Weights of a small image captioner: 76.0 epochs.
Rows from block 6 of the image encoder of a small image captioner, named by matrix and row number. Rows with one number belong to one neuron. Each number is 128 + 32 x the weight over its row's rms, rounded and kept within 0 to 255. All counts start at 0. Numbers have three digits each.
After each neuron's rows are labels from the 100 images, of 14848, where the neuron reaches its highest value: "top examples" is what is common among them. Only what is clearly more common there than usual is listed. The data: made-up ball-and-stick molecule models.
# fc1: MLP up (encoder.blocks.6.mlp.fc1.weight, 288x96), inputs 0-95
# fc2: MLP down (encoder.blocks.6.mlp.fc2.weight, 96x288, transposed), outputs 0-95

fc1.281:112136110109106190068161181124213169114131152098079081112080113064108162120152147092143141106135165066159147144182097145083152158174152115137157168095124125106098092130162133141140134178165094151131084131126136156161145151115153086105155086131163087158147079107093173163077119087113094151
fc2.281:188095175117083087083112095080125188110158089142064151107150108133193128149132102130087090107105144098194168133133112165121105112147143178179116069145118096100142171202143128126162084133122098134139163102125149200125142173098086180164101125142163130115119146083110141078151133147127093103
top examples: purple ball

fc1.15:143150107143190166132148105121117120127155140143071083166195124125155155144074106143126152129135114175115114119104192072168154141118103113121163180106164153134068101071112091153133141114125078094112092166091122093117207115106177088115176079141168113106109040103092102140128102117157107159
fc2.15:177105154137117141082091112141126139108124093107127107116055149165130173174150148123140138101163132161150104128125106151068122061131125144159118136119163170181121126128072138033117125161120074119160121160069148143155125111146139100100167132159149181092139042142057101143129137098144135210
top examples: orange ball

fc1.48:186159119111100050111121135146143114096112138106119051165134166162175126125084137084099153177159175045149134130057099132147147145134106101174128130086145086135130103150155138139142156150137106060094085182147103166151150085082141141102110134193144132140122124119192121122082113098086160111
fc2.48:143145152095159142091116134123130138114138171132110101154137158110146131171141160140052148125127095118160131187117110146139138127135089147131123113115086094078116206104135079074150077075142060120139108174117131113132137131146093134126135149110136228101139130211012105105135127102108163156
top examples: balls: eleven

fc1.108:116130131101136091128142156108080098100153146108044109102116118125099140087084144121146185172139139156130154115212196166124148128116123090163116125173144140200085126097145117150130117115133092145045087136154167147180068146096119141104141116139186161105152084092146095098159192144174126118
fc2.108:140115143158132134150084139106154132167149148125122142167076192086121147127160146099134092161085095135133151164129149119188102188131093132138131115127079103092103197140099112146146131132027120137113055147131124103196124142169160102142116123159146042125130145136146057144117165054102123095
top examples: yellow ball; balls: twelve; balls: eleven

fc1.148:120102088110111135083188173102130144157121119100144156174167130086154129152115133099144127145094125067167143182083108201133102121126170118097215144095164081165116108106122085126150106150143136181038072166126146066101132155092110181096127097096139106171095138122135179140113129123138129159
fc2.148:112201125151163134151162148153112113119142123116166154209108083112093180120086095154127143127176091131099169117101111095145197050077114129130154162178181140166153141108160132096152154106133150093118097126173170089140085137114155131077162106105104173081116066178099114093102123118130147089
top examples: small balls on sticks

fc1.117:124156117080144075166124085165107097123151140197121170144145149089081110139165153091128193156104173127135173134102162136143115137105110129157075144147113174126157160145088136161086117067184138173148086198153157157077107117093213121157153120167170135113180095100133094092125102115124125158
fc2.117:135112173226113099133188191106150113167128111085134206140082171131108103162124098168132124101120123159112145136127133137126085123129128145136134089140091133098168138113162093147158123153091098161106124173116122143102136118144096045098114122045091081153094129093155181175122159118141144052
top examples: green ball

fc1.197:170138155115189140139133106181141166114169151129174101055121148094168101148074163058084118082151173122114102158129142159064125141129119126144107102151163137152172073144187117157152126175130079125085098149128113146073107138084133095125114087108196173134065138102112140059125136122124153134
fc2.197:160102130173147127124061120116149166149081099139129119160110137125108078158062092158162147146071111122113093162148101119180095154139102097142131113133151129097130220188175058127192072136049115116173095139063141148168144144101112145158142120102148153103133161114150133153135157141104163093
top examples: green ball

fc1.125:157100118103151143108157126211190132152102164075131164074128144115135173199086160132131178149145136127112169140135157094122067132156114111103083182099090069168108118079123111176136132093172107175116126118126072141124138102136141100122128138136132169167097091102117200121098140080075097177
fc2.125:136102137225114186136136094132138146141144077146136161115160078145140160165131133145078137149123149087138032130131111150125126132135104108168112134116066113124141152136142094126130051141160133134137154022106139155114150075099119114123123134083146245118092159118112151116126134137141125087
top examples: dark backdrop

fc1.0:156135076107142192139094153110143148105111132154123119083163146120176074104148109129146192119162030081128178114077084104151130110187100104147119093116119142137188122170126127154112128080099160118110125140179139158185148123131083120123181135140152149089165118097175122159148066089069164141
fc2.0:169109121141146143120093107158098206134095083123141146119169094182111124090093068170114085104170147077114115166114142129098189112140034128127132124158140103139149159097181090109154059136176138111121121112151144156162115121133133111124131141143134218085072118147121133113093213113115155140
top examples: balls: ten

fc1.150:106135178114103124082185094139148185161085145158106063073131190114109151160159122107182163119198119149152153084136114140162056122136068090152179120109187152121113074065158093145193197134139100142121109109106147119103120104150153069156139115136124152163100118132160126135132131138132144144
fc2.150:136110150120142110172155099122169162134150169179147157173181112118092158168165129132098114171088049105132116138134160160134121102116114157127130150119100058148164114083156135116148121099126118111102136047158117137107121091189100045077125117093125072122054116079109086165119084150169163131
top examples: dark backdrop

fc1.10:112112110125156103172133108082152213165066156096107178103192152085096118158110092116140134091187155078098113158121082151129148135092112111111112072140117104121132105165190103113114169196106175151108132104092140149148120063107169101092136152119153158089112132129171144102114054133090146157
fc2.10:071148064117140152127160118112101101153142166098170140120125071132149132044177098098107161121142140193156129056106128118149164193124190102087165125125105122115166118081133190184129156134167102085145132102131117160100087115099120145076150132108113104149110184133156127142142083064176140140
top examples: balls: eleven

fc1.14:177126155098216150154133159126099169143164132100136132111131201140188097124129113130101136141128114098121089135149155083167127083187108098083090141103136130113170092115108102098108139077149116101117102137129105110141163108144151039129206147131172154146153142097128186190109070125124078179
fc2.14:182143129116133153075121163136083133117097101066133114040068127165158178114112115127178164089193141115142174125097105115127139103166131144143083112128137155072148136137120163111158172103155082112216115115113133137179133137098110136150160122139122158083094178134052169154132090173136121090
top examples: red ball; dark backdrop

fc1.98:108094176137206104082128153087103135162164122155188067153193086088126197085101131141160147158157115095106174103127121106158150146121079156103189152086134091126174131093162117092140118096126116112147171079140120111163168147107165145133147073132091125103159110072107147116184149121140095087
fc2.98:116129117143126136108197142116106148120167026119127117123099114136134112157134146161102129118116094185143115152141124138100099057167128151126112101097189170155151082169108145027118156130136165147112156117113116141116141138111091092109100140111137174099090040128119186124112116175197140061
top examples: branched; small balls on sticks

fc1.282:134125123095109115109124106150138154062085100121115116113094210071119212119146090095141145152135161137140125177144151144167146197115102102154071097160122179088117168142135158099140099100173132076062089180126177145125098146090111113116095133176141129097064150121117081136145172118103166105
fc2.282:170116138167135114140189154130102135116177111130171172080073158155145164150077099105134076147122116112127160138102173131151146180111116182164113104105114106121077167106104140153096111150064130153071091187163084120139112149226132090080161138126164121096121119112153113146121170053090137126
top examples: yellow ball; balls: twelve

fc1.188:147117129111110163127177175099169133149112218148168126049105097174153142133056066157154149179092090120093159119068159182134147139128124144172103108096134121143118128099141090136117115137162134158104094143090107127186182141140135163180150064174094144142130110100131102192100121160121141149
fc2.188:113106127140153176083186126119084092131154102117164144113080115192117181199099120147126088157132116164119113166114102140108137098112088126170141134136112174147144135146141144032151120191132129130149084112077167104167130146123087166104148118083143212090130091181067116123092164099150150108
top examples: balls: twelve

fc1.237:183119127089182123111157153122132083178150127135171093144159092132161104111108066087211127142126120121126147141115156128121110149156089119130162122158100077160070167147176115099089095112110122142137191157116158144142165120123069096106178073139142194111081057121076125132148087157087109089
fc2.237:066078119131129155124182132110140062113210148135143124100159111121067179137155177145096153160111150131103143106145171222151108108140173133133121132110135092174137114173093105043109151151147128148093144112101155080074135144144127103135116123102120148137130041154078161156109104157153105141
top examples: balls: five

fc1.220:128118104163135123084145174178101153113103106158127128128100180092109079080173134091115128214131089132164151105193157065107125113138117085122160138144174163099101128116172106107156117087118130140142082124099166088110115068064141157086131099182136164148093090096158136181155184096146160101
fc2.220:104150151137131118148137136138133161146165096109158149177102144077082139123104171138071092196109129165116135149092147134188075165121104108107150076126090138070110143158143140184166166119107086095144068124159126144159109131154095114105122119115109071129086216083158096155100142115131158034
top examples: green ball

fc1.218:093154141095161199118148121168112109138129104145136099120222133072100171147130128131080197108149159125166132106170105115093125119108091131120121109071147130177086115124159146127089137091106174177059104130087122096186122162129156146155094073119157103134171088129118167101184132206128135127
fc2.218:114120152160096066135145154091131105135177084132083118188089128131140089102139156099181123149087113081146183155152136160167138137136161090131117104119140082111113116158077165039123104155089120140128136161187115130076120156218179095153089140161128119117145089206157090157133117099131118144
top examples: yellow ball

fc1.253:144106122130158088129151173080093127148186157156144077129139107152110093138119159144148120093133226097127102090109122127116123107107131066118103171143159059110120189129127172138112192144130178160126134102220113085112184143123214119135155142075132154135118157120108097138148114119072103152
fc2.253:112120120068104133096058145128118163145076170145118068121194158190162133108147135106079083073098222105122094150142135171149099139151125124091128124106128137127146157145125133103146097111201092091188145166101087152115159095105130107152156151077136122143130074169061091143141125095143128128
top examples: purple ball

fc1.70:108126148130104127117166157145144154055123062090146127109123180051102113132101090137163177074067138114141115121090104127083119094200083161195107147073149116109127100162161126098112133121147122110194152121127125151136123110057138109097113109159135179145102114127072184138171131133127198133
fc2.70:138107130109136129138134108061154085107103166150069147111105146111164094151155159094193118121146184141160113084141111128118101087104181125115092122186123161161109120105110165024089141145098102177127158101130154148079113094126155182196086127156149128163153127164123157137165104169110072182
top examples: space-filling; balls: four; balls: three

fc1.245:139106131124116125152173108120136201089126113055113183164154133118134140116103117174143098136124131139171125118109141139164116124148108112138154067125198155084167112131128122134093094116133153105100046173106097093094187116066128118184206099119116119098113059057082080126151127084110126144
fc2.245:132110178139119123150092112105118177138057116131126116165087104114142131147113096155123102085173141136115103159091114069173147128117090151096155168168130205112189134120210147135172139141121103125213086177144134156154103130136115120117150090123134178084149132167121042127094125137057159120
top examples: balls: twelve

fc1.268:136151205107155118108077064122142187125121139160092157174129134127170116071095147115111127105119094085131160110114073148132136186124154114121130087149170072124148114151182088118104143179162117134143115123106081109056103090112158108040091151127181177105111098077097144122099100123125089157
fc2.268:184136140098142113121065097133129152156062148094147123079107132139115148143083048159185131113150117188120156139106139113134161105117071111114134123140146137077138103107106118152157132117104100131205064218127152127194104149110107161124162124140126158113120124135080099194144151097099205149
top examples: balls: twelve

fc1.225:145141216114166129157113155110123155155154088051120177113142121103151074142194132119133169150098124163061114129176149116090162123161097118098118098112161160108163126111149112076089111150123093177119170092144117118110168095156110135052110148153085156099099117202111155143078159180133115143
fc2.225:044159189132130130172092110196150123126110173157151170174129184118049102112132136147161103148113126152087090120116138120138171126112134131088136132173112143119108110038151124132118163100085155130117101154181116124146112184124183129089091137122119107141136096130105057100119108147051100076
top examples: space-filling; balls: three

fc1.189:153167143112164112129133153089164117154142077130084074086127179090103152098138176100183091143092133143103078134124044143125146155137114158122141152198103090119161140094114137142111109156090118113071133100082157112176135138158194166156146175106110147159164132097133131162151044174118122182
fc2.189:171137134122113111126171135108165135099093119171136100113145150164147082150062166092151130117119106075149138110142114160190160146171148144125128083124071104113145113148082134132105160100134110126181048101113161186166160148035160123109133136154120107149077150117076071150154067095104120066
top examples: purple ball

fc1.81:149123120103155099082167201157111148200146155077170123120112116098101066121179083118081129152140124155120123187104111139124099138084110078107105196094140128125152159196091112120127152165107127088162131136176090125152153186123132158111152086121133198098102130142153130143146159046156152162
fc2.81:121154138099106157131093117105163118166094137135086080163148118134179044117164195120095107081151168114166122120168139195118122117172127094102091093132165165122106122142125096069105139126131111100133147125115114124146140085082132158150128146154145117147138112242048171090141086119108132190
top examples: space-filling

fc1.265:110134023138170152176090141161080130140129145167153095150152115111150106122089111152095201104126080104089165120065090178151118108107152083082134140126164114153149090128190067096176128097109116142110094125156120154191116126161126140145129101071111135132187117102148127082066114129108110146
fc2.265:182127139119142110150150136119089160135141097110130139186138113165109027239089120148171113123139074134137132139115131138121144133136124169086142123139205138214137125115168090089137092136093152101158085206152166116142120153098146109133148105109129141100113153166149100097124173106137130059
top examples: balls: twelve

fc1.104:157132147099172148103165163086082102169148122144128075132135123108212121165171083151065115065160116128086137101174127107153150138120098123086166108075171130187163162147161112095085143058129140094124112112100129104140153149137122162112159100133149110087104075073062168120113131089121076118
fc2.104:153157123140162133123184155127107088087178110089125085121095124075119170116132177150128111126115144125106199145157148150128163049189130164128116110117180126141156158169089070071122179093127113166093152143158102094147111132103147084168130143118092131091099052126094216096101117143135128101
top examples: small balls on sticks

fc1.20:067155149085157093145198131204104099117110128120121150128154141102114151118159102101189131151118158077101103114180133115125054088182099123161132099090086189111158130172090115105149174151144118075155131169199131144074095135138136135111169086086100073131129102146121167121131132130122145186
fc2.20:091130154173125139144100132142146174140107120113152093133122141090141108086105082141102117171087134109153126142110106066136052153096086140114145135139125141104093221048203123188147100146117178093154105045109139177139133121138095125092167150161181141169102159088169093115143134104117147128
top examples: yellow ball

fc1.177:105175115170103151127129088092176126119181104121127139178141114053156130133122075134140094109139132117134167140082115124095094083166164093131086085111113095107089183101119148140084150129134119182127139107184147104072154162135222103143116162115120121086140102103105110134083018136122143162
fc2.177:147152158167101114137195125097106119091120157119127202116137137115161105165142120095099112122107226143130079072126129190202089114148144154100132127143092140155120122137164134143110125110115109132139116090111108172101146052049182104086158133094095126147155107130057112182156148081108132104
top examples: purple ball

fc1.202:087139098147091126134092160173126148170153060104133126116089156109124131135106098057092183121174090100106095122160172130130141177108108140035067106154160110132072101151135107133110156142065132122135137065113093159174128114075132164135159126105160087131106141161120139062103085103083091141
fc2.202:115140143108119140168139119118151143201048231146141125164127153136108091143141139099124130155130122127114076149106139146086137150116151141074138112178176133035131079072168140177116141112059096107153107149158137121130095083103124119086153136115129122125122224141133131146119154055126127133
top examples: green ball; space-filling

fc1.181:093139111167120123101134182171126145142145166088166102122149191149145137151157108140079124080112142085158184166122080106136132163138136026051098116164073092105114111138147131142135104089126087183139146137076102078133181159091152103112107082145138140115166123130166175137132170182163123157
fc2.181:127146138123123121130158095103157101148117124130106123130115203110106068127165200088154157158171100143173126113135143187141136106142159060105114106130108167123121056144120133069090136112173095085143099131122168113079123095162180115105142141148099157116160128223061160135133056138130098175
top examples: balls: three

fc1.22:140188161087140129067148140160130175116116124137125127114178135145164090100153160110083086162090106086127104179093133160132194095173101119184119067161143079082081158159140135059096123135127190194099113110102151104181131152140123113166116114166135145114103137082166121094082139133120077151
fc2.22:094112124129131111105171108109132157101131094126132117088158133185156085173094149114101109170101128117140121144139134165186102126147136130154116095110154094138116146132115172075123101160046170150145129140116155144114137133145148118139120146085133208100092105254021116134140169078126118087
top examples: dark backdrop; balls and sticks

fc1.280:153183117013140075145125186140118103090182098123068169100111173124163121187088129145083134154154153133131114078120112091152122131137109187118124105149159175087104096124162121132142152073172141109100112091115128147136124128159205131124125090165132170158154092100110145150128100159104066123
fc2.280:147131168184125110078136130095157106130114177113121105127164175124137153161155196108130120104132115117137109129132116125146076074160121109125125060144097109076122185138124103072124135096162033165192119117096158152146145086133105107147148140177138125131128177139038136103130070124093146051
top examples: red ball

fc1.232:106123120107191149094144159197065187092169095092188173105144146088107139126108115145149104123095136037090127172091127190108155112134146106150114147127133104156103120137105155178137163106199116099129194106089156125152113096099182158147116154153139133074126096122088172096176139107134137127
fc2.232:159163112117107108178181090117119070141107162152113152161077129113177127129120147114141166093176155148104081077135111118073140103095182192123098118145097210174095097105094221118049154111119176142108138185137127119109105144122146117088120129161135121156141122146144140105154066115141115165
top examples: balls: five

fc1.133:193131155098174196166182103123112118136095163182113087132118115122168089123102124081140208154122086113147144124087104163140163151184097086138148061114102141138114151151109174176161113084146130110165093076072158148162176137059113138128139115114150162096093105096127120122130131100071160141
fc2.133:144111127186133137041142168129108120070170095062142138132090088129142185078076095153100122097171168131103223124116111131118148111149130124138142136128141088152158153134127075066147150147116114143155083122091174127180117141098139158149152099108111207084116111193134099174125141107101125124
top examples: branched; green ball

fc1.173:107179096124143140136193130182086105125168077152093059117170138096113129116159099139092086102150111063103142186122137156132104139163102152032165153131136110109094102091129135112137172203172159122081078082142169091128143149097139147139116066112099137115123145146161131074136116082115136146
fc2.173:177122105100156177127117056123121124110088100128118155162142152170131099206099141175130152157165061100158148152122125148167188097122143085151108194159161145129128153148183138060137129125114091085165128153104166111073127146117166102083124131114116170096144077119069097123130120045126150114
top examples: red ball

fc1.140:160099122141153152127131130165160149137098113090147132150131131155089097094127120099069169109100156155148065105145114176111094138183122098101153121209147149099167165124080104150133127129114202168075151148172162126115094142054090141078147120166147119091132156130181229113135118119114151180
fc2.140:104133129122159156152127169164055161137109085108169132136060153180073134148109121144098118111184119094132102135123122128120141132097083106127149176148160121071199163104172112196135154116141074102121143086143097106113110170128163049099120097098125143141141133089105167145089148141211160079
top examples: green ball; balls: twelve; balls: eleven

fc1.87:071206118173143120138185161167138098107105167129171108108132176151131108116162078113131135164149167171139148118215129137110140174100110113122081166157089166139145152140097122056133098111070100134144092085168150165140086108179120155118124137134120118115114151105071160190142078083086147110
fc2.87:117155098100125206131097174109096158151110140118122087151081125153157172091104088104133148086102127139163187145059123083147125165121119135123133116126099123157148191092128124207175195136114141134173057108128132178183108136097119141089210119111152100133115147116135132131116125050125151092
top examples: balls: twelve

fc1.12:104127184079166164124198134143138174151144124088096135127087173111111087110145130097157141117104149078101171085112152127185106106068125120157073120140121144142092054138151114135104160102085187203153115136146122088103102073118116111108167087150133092152174128108194097154139090116169173138
fc2.12:108103166095136157157170107113149129145191136126103176137148152120057106100116172106162136149182178190142149117138142168086125176101203059136110111133122109139115080134079132073107113123172144138120186134157082104100094101196098110134081118090104144127084122129088138115137120150164064174
top examples: dark backdrop

fc1.285:131101098051113151133187106101132126124099134119095066160143112144092123117156139100176120148113112081145113060099175142106088150140152091185123110102159153068198152157123161143121158081119190140145100105140185116102143174110184100101136132146119118083136115114148196079131206137103138096
fc2.285:174141140158144122119113127117119130111085180070099111133111155122149088094019089128129105065088159086118137129130120126148137183136104137134127119144120151166133220126135040148149093141087089147164072161115079135171139137109165161159147143072119148119098171115153110156147162117062145129
top examples: balls and sticks

fc1.109:102168136123119149109184149141077148158117108130103161092163061069113168121136110111120182092145180106090116102082094143088157154117104111127142109089145128143164114144216123119172117134184121168168109094117093127129129164092110147145083081099090098136139081116074197116139117079046149120
fc2.109:192079125083128138069117118095127164147102120106099093066132168175162155125105085116141100132135119111148158171134144133143129106141098084216128122104095130132123134182156153040133113136121117164176131131046156120124137125129071131128120126117133201116126151245138122141147129091138117145
top examples: balls and sticks

fc1.159:080140236083172104116150129143145135183090118165147087145109104091101128184073102124118110185127112077115086150140113064122132149113082099130180193114156183138112126116117146143138122073115103133076154071074123103140132077105175179141146093129118153118082157119097127117138092134136117153
fc2.159:103108157218122142083137099137128138088134048157146109116061139159106124180140164155075160161141127111132062162138111143122102044162119147145144121127081107109123133130136121040137102138156095153180115126090161176094142092160122104102128127091141196117124115108126091125130083103187123093
top examples: purple ball

fc1.84:110146156097147115090119104101126171146136130166137130171135120084158151095138134148169154138126088118105071076097107169196102147152139134127091076076117111131103106112125114000152124169128190167126143084111105141077106120115127151164185104142178117103132156149143154135106048121132151111
fc2.84:157150139110143113147075087133123194126043155156154162114133238142122101124071089117150106143110142150124113162102132106178146141126050091132142095150132139105099143103149142166162107133081121125187089166128154134184113129055144152128131120115122157074115164144150098149137188084085142154
top examples: balls: twelve

fc1.222:119103157064130063086121102095091105139097146142142177139175164118146196196125084102108184131145150108138126139137112152066100119167102085134105106137152145115202143048121125134109122163180147060131099157102182130172147093138160147086156117139076159113175170083122125132137124145098114137
fc2.222:102093144144152202167170111105162048114147147183158186155100129100064087144141159119156186194137145137137130080112155126149143181097163151110120083137082095112098078140115145120121133148151043138088149124135098111130106165161124086059111111119128107192133149113110157115108142125100163161
top examples: yellow ball